config.yaml
dataset: "rendered solids tumbling over patterned floors"
train_examples: 48750
head_dim: 32
width: 256
epochs: 149.7
lr_schedule: "wsd_sqrt"
decay_fraction: 0.4
warmup_steps: 1420
Rows from block 4, named by matrix and row number. Rows with one number belong to one neuron. Each number is 128 + 24 x the weight over its row's rms, rounded and kept within 0 to 255. All counts start at 0. After the name is the row's rms in percent of the matrix's.
# gate: MLP gate (model.blocks.4.mlp.gate.weight, 672x256), inputs 0-127
# fc1: MLP up (model.blocks.4.mlp.fc1.weight, 672x256), inputs 0-127
# fc2: MLP down (model.blocks.4.mlp.fc2.weight, 256x672, transposed), outputs 0-127
gate.387 098 [147 167 108  98 147 150  95 101 179 105 137  88 152 155 101 154 124 133 125 145 149 134 128 146 144 164  80 140 118 100 117 114 116 152 103  95 115 134 176 116 121 134 155 160 142 154 130 126 139 102 137 110 144 140 130 143 120 109 146 148 128 165 155 114 119 129 150 150 143 189 120 112 116  83 164 133 116 113 114 131 158 152 135 135 122 121 161  95 121 128 101 139 165 110 128 102 116 125 143 151 143 130 140 120 142 131 123 112 118  83 158 104 117 128  72 115 158  94 135 128  92 158 114 153  81 165  76 134]
gate.388 105 [115  57 110  71 115 122 152 112 163 112 130 105  89 118 114 127 106 109 117 121 174 128 109  80 112 109  96 149 120 149 179 174 122 177 154 149 146 132 157 126 125 129 160 135 155 123 156  98 137 151 143 147 136 127 133 111 125 138 148 112  90 106 133 135 108 109 130 114 157 132 100 121 133  97 165 150 146 155 124 180 176 129 131 107 133 151 146  99 143 109 115 145 136 107  77 156 124 135 109 153 128 141 120 121 185 190 118 163 130 168 121 148 105  87 102 133  83 142 162  96 151 113 125 140 128 151 105  69]
gate.389 100 [166 172 123 137 133 107 140  92 162 136 151 119 147  89  80 124 111 122 143 140 132 151 162 134  94 128  94 157 125 129 119 117 110 110 182  71 119 148 110 166 119 142 132 173 101  97 143 171 172 125 130 167 142 146 104 126  99 161 172 157 138 168 173 125 115 129 124 149 140 133 135 109  76 134 100 110  94 114 159 161 125 103 136 127 136 128 158 133 140 105 142 147 143 122 129 151 101 130 105  99 103 104 114 124 134 111 170 105 151  91 135 107 113 191 119 106 135  95  89 113 158 147 170 104 119  94 129 174]
gate.390 093 [145 162 112 134 131 104 159 100 203 111 109 118  93 159  83  97 114 131 107 134 133 160 128 141 142 133 144 136 107 144 113 117 144 154 137 138 101 108 108 144 146 119 161 121 129 133 171 138  91 143 144 124 143 155 148 128 131 121 138 126  73  98 118 148  97 155  95 141 123 131 126 117 148 118 166 128 148 141 119 116  81  99 167 115 107 127 117 113 104 102 140 138 135 112 113  93 150  94 156 170 123 133 132 147 121 173 122 143 137  87 117 146 132 100  79 122 147 115 148 108 121  93  91 151 131 183  97 151]
gate.392 088 [131 145 148 124 130 142 111 118 134 149 124 149 175 135 172 138 105 116 183 133  93 120 165 122 176 162 131 169  93  94  98 114 169 126  84 148 112 119 153 136 137 121 109 127  97 137 114 105 122 144  91 104 142 129 132 118 132 150 110  97 129  98 127 136 117  76  84  90 122 123 156 122 146 159 133 146 153 139 154 131 121 151 166 141 118 119  23 141 148 149 153  74 124 163 155 141  75 139 133 140 118  95 100 113 148 145 101 116 144 152  69 117 103 182 152 159 144 169 124 127 117 128  84 108 122 113 127 162]
gate.393 118 [ 99  97 109 180 136 121 110 142 133 100 133 132 156  95 120 139 103 122 159  99 138 128 127 116 151 134  56 128  72 121 119 135 136 139 113 101  99 132 118 107 147 111 116 141 166  81 165 134 135 112 101 174 153 115 156 101  98 106 123 146 126 121 106 114 158 104 154 150 123 128 151  94 119  87 135 119 142 120 101 157  87 137 187 104 114 111 148 131 146 110 118 100 135 142 144 148 123 139  93 143 145  64 166 118 123 129  88 108  98 156 144 106 133 116 128 135 137 127 129 153 137 136 118 135 150 196 149 153]
gate.394 099 [118 165 112 130 102 134 121 127 103 144 112 129 126 197 148 113 171 118 105 148  98 139 110 141 110 151 132  98 135 110 121 107 138 143  94 159 120 141 126 115 112 115 180 117 128 133 118 161 114 126 150 115 153 123  89 165 121 131 114 120 163  84 151 104 117 168  91  58 181 181 114 169 152 124 105 101 135 160 115 118 110 143 131 129 166 113 110 132 139 114 131 141  82  97 114 136 113  85 143 142 141  86 108 101 106 132 114 125 164  87 132 125 139 188 134 155 123 140 161 120 138 158 119 132 125  91 151 132]
gate.395 104 [120 151 115 114 127 147 177 135 110 151 132 139 106 140  82 144 156 154  95 156 156 100 102 127 138 158 105 115 113 149 133 128 146 154  86 114 115 118  91 127 107 136 120 161 115 145 166 115 109  90 163  81 140 153 129 120  92 135 125  98 166 111 128 141 123 197 130  81 114 178 150 121 114  84 105 137  86 146 122 169  94 137 118  78 175 168  71 130 108 139 127 105 101 102 111 120 143 119 166 136  97 142 135 134 158 127 146 106 127 164 118 129 156 121 119 140 123 150 167 179  87 138 117 147 114 149 153  98]
fc1.387 096 [151 148  79  92  98 132 146 131 124 134 127 146 119 115  71 151 143 113 139 120 114 136 129 159 146 126 112 100 111 166 141 203  98 135 129 109  95 121 135 169 147  89 120  96 122 115 128 129 129 127 119 140  99 153 106 118 148  60 164  89 159 137 125 130 133 123 135 134 128 116 156 119 131 100 170  85 111 180 142 158  91 137 138 124 143 145 156 141 130 161 121 149 148 109  76 121 130 141 146 124 100 145 143 130 129 140 133 125 132 117 157 125 123 147 134 137 146 143 140 108 135 147 108  95 154  97 131 128]
fc1.388 114 [129 147 180 124 152 136 101 154 120 126 146 152 148 157 133 120 120  94 156 121 131 114 149 148 142 123 141 116 123 117  96  62 124  90 126 131 163 115  90 165 197 159 132  84 121 141 121 140  96 113 117 166 125 144 135 189 109 125 151 172 151 107 136 171 141 125 125 129  71 112 114 176 132 158  79 103 143 138 127 124 101 127 125 124 140  97 113 131 124 118 162 136 132 168 158 118 130 105 162 114 113 139 123 115 104  98 147 121 162 102  77 101 135 140 138 107 137 128  93 167 120 112 110 105 134  79  94  98]
fc1.389 096 [143 157 157 134 102 118  97 133 101  99 143 136 136 155 116 105 122 159 115 177 114 184 167 153 136 118 112 137 148 137 150  88 101 142  95 113  94 130 157 162  91 110 206 134  99  94 166 142 146 162 132  96 139 123 119 155 117 135 115 147 122 117 172 118 104 128  85 149 114 136  87 103  99 134 124 123 123 129 129 126 148 111 129 124 112  93 129  87  52 148 151  96 128 123 167 122 145  87 125 106 148 108 125 128 184  88 150 101 155  99 158 108 164 181  96 114 124 107 128 114 127 114 144 110 112 133 114 165]
fc1.390 096 [127 147 132  96  96 102  92 171 115 111 108 107 130 132 132 161 138 132 130 101 158 138 136  83 131 127  94 145 120 119 132 110 137 126 124 135 106 114 113 167 111 104 134  91 121 112 135 111 138 111 139 134 127 120 159 125 102 117 147 159 142 141 129 131 140  74 116 149 118 117  82 118 171 136  71 112 148 148 156  54 128 112 130 125 145 130 163  87 109 148 145 127 145 125 137 129 147 147 163 139 148 124 144 164 105 132  81 126 140 106 137 122 163 113 150 105 104  90  90 158 129 125 122 158 122 121 127 118]
fc1.392 087 [165 119 100 150 114 134 131 100 136 100 110 158 146 149 155 122 119 128  94 121 124 113 104  69 105 166 105 130 133 152  92 103  66 110 132 128 116 143 121 134 137 114 102 154 122 129 141 168 151 114 140  90 108 128 174 153  53 132  96 141 166 107 129  74 151 111 176 130 153 114 144 156 132 163  96 125 127 150 113 105 125 121  90 115  68 130 110 150 137 107 151  91 150 130 112 118 121 106 163 128 116 138 127 133 119 132 123  99 135 145 123 148 123 124 102 134  87 110 123 148 133 147 131 141  98 186 147 134]
fc1.393 108 [122 133  58 163 115 128 127  86 122 110 106 169 137 103 119  90 146  81 123  77 109 167 123 140 111 127 126 137 144 109 111 115 121 139 137  90 110 171 133 124 103 122 115 138 127 152 150 129 165 114 108 135 128 110 126 144 112 159 121 143 147 151 152 139 185 119 126 167 114 147 138 138  92 156 147 129 103 127 122 113 106  94 112 146 129 169 142 164 137 163 175 126 149 158 136 185  88 125  94  96 121 124 158 124  74 108 129 156 122 144 142 127  97 101 141 119  57 157 115 162  89 160 137 154 111 126 114 113]
fc1.394 099 [142 137 160 102 148 102 161 110  80 147  89 166 128 136 109  92 128 157 130 162 106 127  89 120 117 146 118  88 122 131 122 128 143 126  96 155 113 113 143 127 110 115 148 141 150  69 159 141  95 134 141 114 165 133 122 145 130 185 114 145 121  88 102 109 123 134 104  91 133 111 105 174 147 140 110 110 124 105 108 157 163 151 136  82 175 145  82 137 145 126 107 155  75 105 132 117 111 108 101 125 103  75 127 136 134 168 137 157 109 158  88 136 167 121  95  95 152 160 155  73 142 139  94 117 103 134 171  95]
fc1.395 108 [129 141 115 112 125 135 156 122  84 169 139 107 131 138 132 136 118 107 158 136 136 120  90 133 112 102 138 109 137  82 141 156 146 164 118 114 143 108 169  95 126  62 104 123 136 101 143 120 122 100 145 131 103 126 130 184 138 136 124 132 127 109  98 121 152 139 159 101 126 151 175 162 104 108 131  83  97 117 164 146  77 145 157  82 119 140  79 170 120 132 124  91  97 120 130 146 116 129 164 168 108 117 155 104 128  97 161 124 104 126 106  99 148  80 115 138 116  88 137 116 169 138 124  98 164 158 106 124]
fc2.387 105 [135 169  82 115 119 159 160  56 147 110 101 141 117 104  88 114 123 105 130 146 103 144 156  99 128 109 171 135  84 121 107 122 139 149 156 113 108  80 114 114  89  97 149 118 138 151 123 113  80 190 119 116 111 126 156 129 109 154 149  99 123 113 152 158 119 138 127 138 134 113 126 104 122 124 112 135 115 123 131 164 141 147 135 113 147 129 129 106 132 105  70 140 115 167  97 102 103 115 127  96 128  96 129 176 132 114 119 129 123 139 126 129 180 176 126 133 142 139 119 111 134 118 136  65 122 153 139 151]
fc2.388 130 [ 99 160 152 143 112 114 110 165 119 130 141  99 151 185 123  78 163 125 111 143 107 117 137 144  99 121 143 149 179 134 173 135 125 115 101 111 155 128 150 152 200 165 118 149  72 162 136 153 115 108 144 141 138 140 114 141 136  93 135 109 109 127 146 160 140 107 136 133 127 125 126 157 104 159 115 103 139 157 130  97 114 151 100 136 133 131  86 101 132 163 166 122  97 126 171 134 127 133 185 121 153 124 124 122 130 106 112  97 145 111 139 140  86 140 105 143 113 119 100 133  98 145 128 137 133  87 154 130]
fc2.389 104 [119 133 162 109 163 130 157 145 116 114 131 127 125 169 104 125 130 161 113 135 121  98 115 129 117 160  97  96 129 159 117 156  87 131 124 122 100  83 128 159 106 149 122 103 106 135 206 109 143 144 154 146 136 125 174 112 143 107 145 108 144 154 141 151 124 141 156 127 168 121 147 155 119 107 121 148 140 139 146 103 132 166 114  86  87 132 106  89 129 117 164  72 142 122 126 111 148 149 132 148 116 141 132 131 184 124 152 136 117  91  88  92 146  99 153 157 121 136  97 142 145  70 143 126 119 106 126 113]
fc2.390 103 [122 135 153 130 121 120 129 149 108 161  57 130 145 104 119 146 141  89 161 107 124 152 119 152 138 119 116 114  98 115 167 147 115 167 172 125 173 171 135  75 148 120 115 155 140 117  95 117 144  92  68 135  97 143 110 109 157 102 132  93  91 118  90 119 114 138 180 103 137 124 130 125 115 139 166 115 113 156 173 143 123 124 151 143 149 119 150 141 141 138 133 139  96 154 122 135 109 113 144 130 111 119 134  82 118 146 136 145 144 104 174 127  82 126  91 127 150 142 118 157 167 138 124 103 137 153 103 108]
fc2.392 089 [136 164  97 104 142 114 126  94 155 164 119 141 122 110  91 138 137 140 158 190 112 120 116 127 137  96 155 134 124 126 115 114 158 139 125 100 113 133 101 142 141 112 115  91 154  90 160  88  97 153 136 129  90 142 119 138 167 139 117 155  95  86 123 164  98 136 123 118  96 113 111 130 149 113 160 102 118  98 157 152 118 119 167 165 161 119  95 137  96 145  75 132 138 104 115 127 150 132 101 142 176 146 112 165 141 105 145 147  95 128  88 123 166 143 130 143 154 153 149  84 121 116 140  98 113  87 139 132]
fc2.393 114 [152  91 173  84 151 111 128 131 146 140 169 117  92 111 128 133 118 155 106 150 164 105 133 144 135 107 179 122 168 169 150 105 103 142 122 142 168 113 102  82 138 134 153 128 103 143 115 163  96 133 145 105 127 175 155 140 141 115 140 128 156 124 146 150 101 142 112 158 104 117 138 126 164 136  96 158 150  97 119 127 147 111  70 176 145 111 108  57 119 138 103 155 162 133 100 107 101  95 167 114 121 128 129 149 121 131 124 130 130 140 119 151 128 170 101 154 155 179 125 150 124  83 143 132  90  83 109 114]
fc2.394 109 [101  88 117 158 102 136 135  81 166 134 141  83 129 125 125 133 106  85 125  99 118 138 124 125  82 111 145 170 136 117 146 131 146  87 155 132 135 153 153 115 158 131 149 161 128 123 139 141 134 124 151 125 137 139 126  96 116  90 111 144 169 154 101  99 131  89 149 102 156 135 146 153 132 117 107 156  86 136 154 150 131 118  86 148 145 149 154 106 119  93 141 100 150 114 128 110 149 146 134 109 128 118 142  95 140 135 146 128 202 146 169 180 142 112 167 111 115 149 141 114 140 123  98 117 128  60 152 105]
fc2.395 117 [150  98 126 100 119 117 110 136 113 143 150 143  98 136 140 128 114 117  98 135 136 104 103 138 120 125 101 122 134 147 130  99 108 108 134 157 132 113 147 130 169 117 168  91 144 134  85 159  86 150 178 156 144 167 148 152 125 152 126  69 156 104 160  82  96 142 109 122 115 120  92 163 153 114 119 141 166 130  84 152 133 118 111 131 159 124 125  99 113 106 124 164 160 107 124 168 146 133 121 140 150 138 112 156 149 128  87 106 165 126 145 100 129 177 141 103 111 125 122 110 101 112 107 161 103 135 139 120]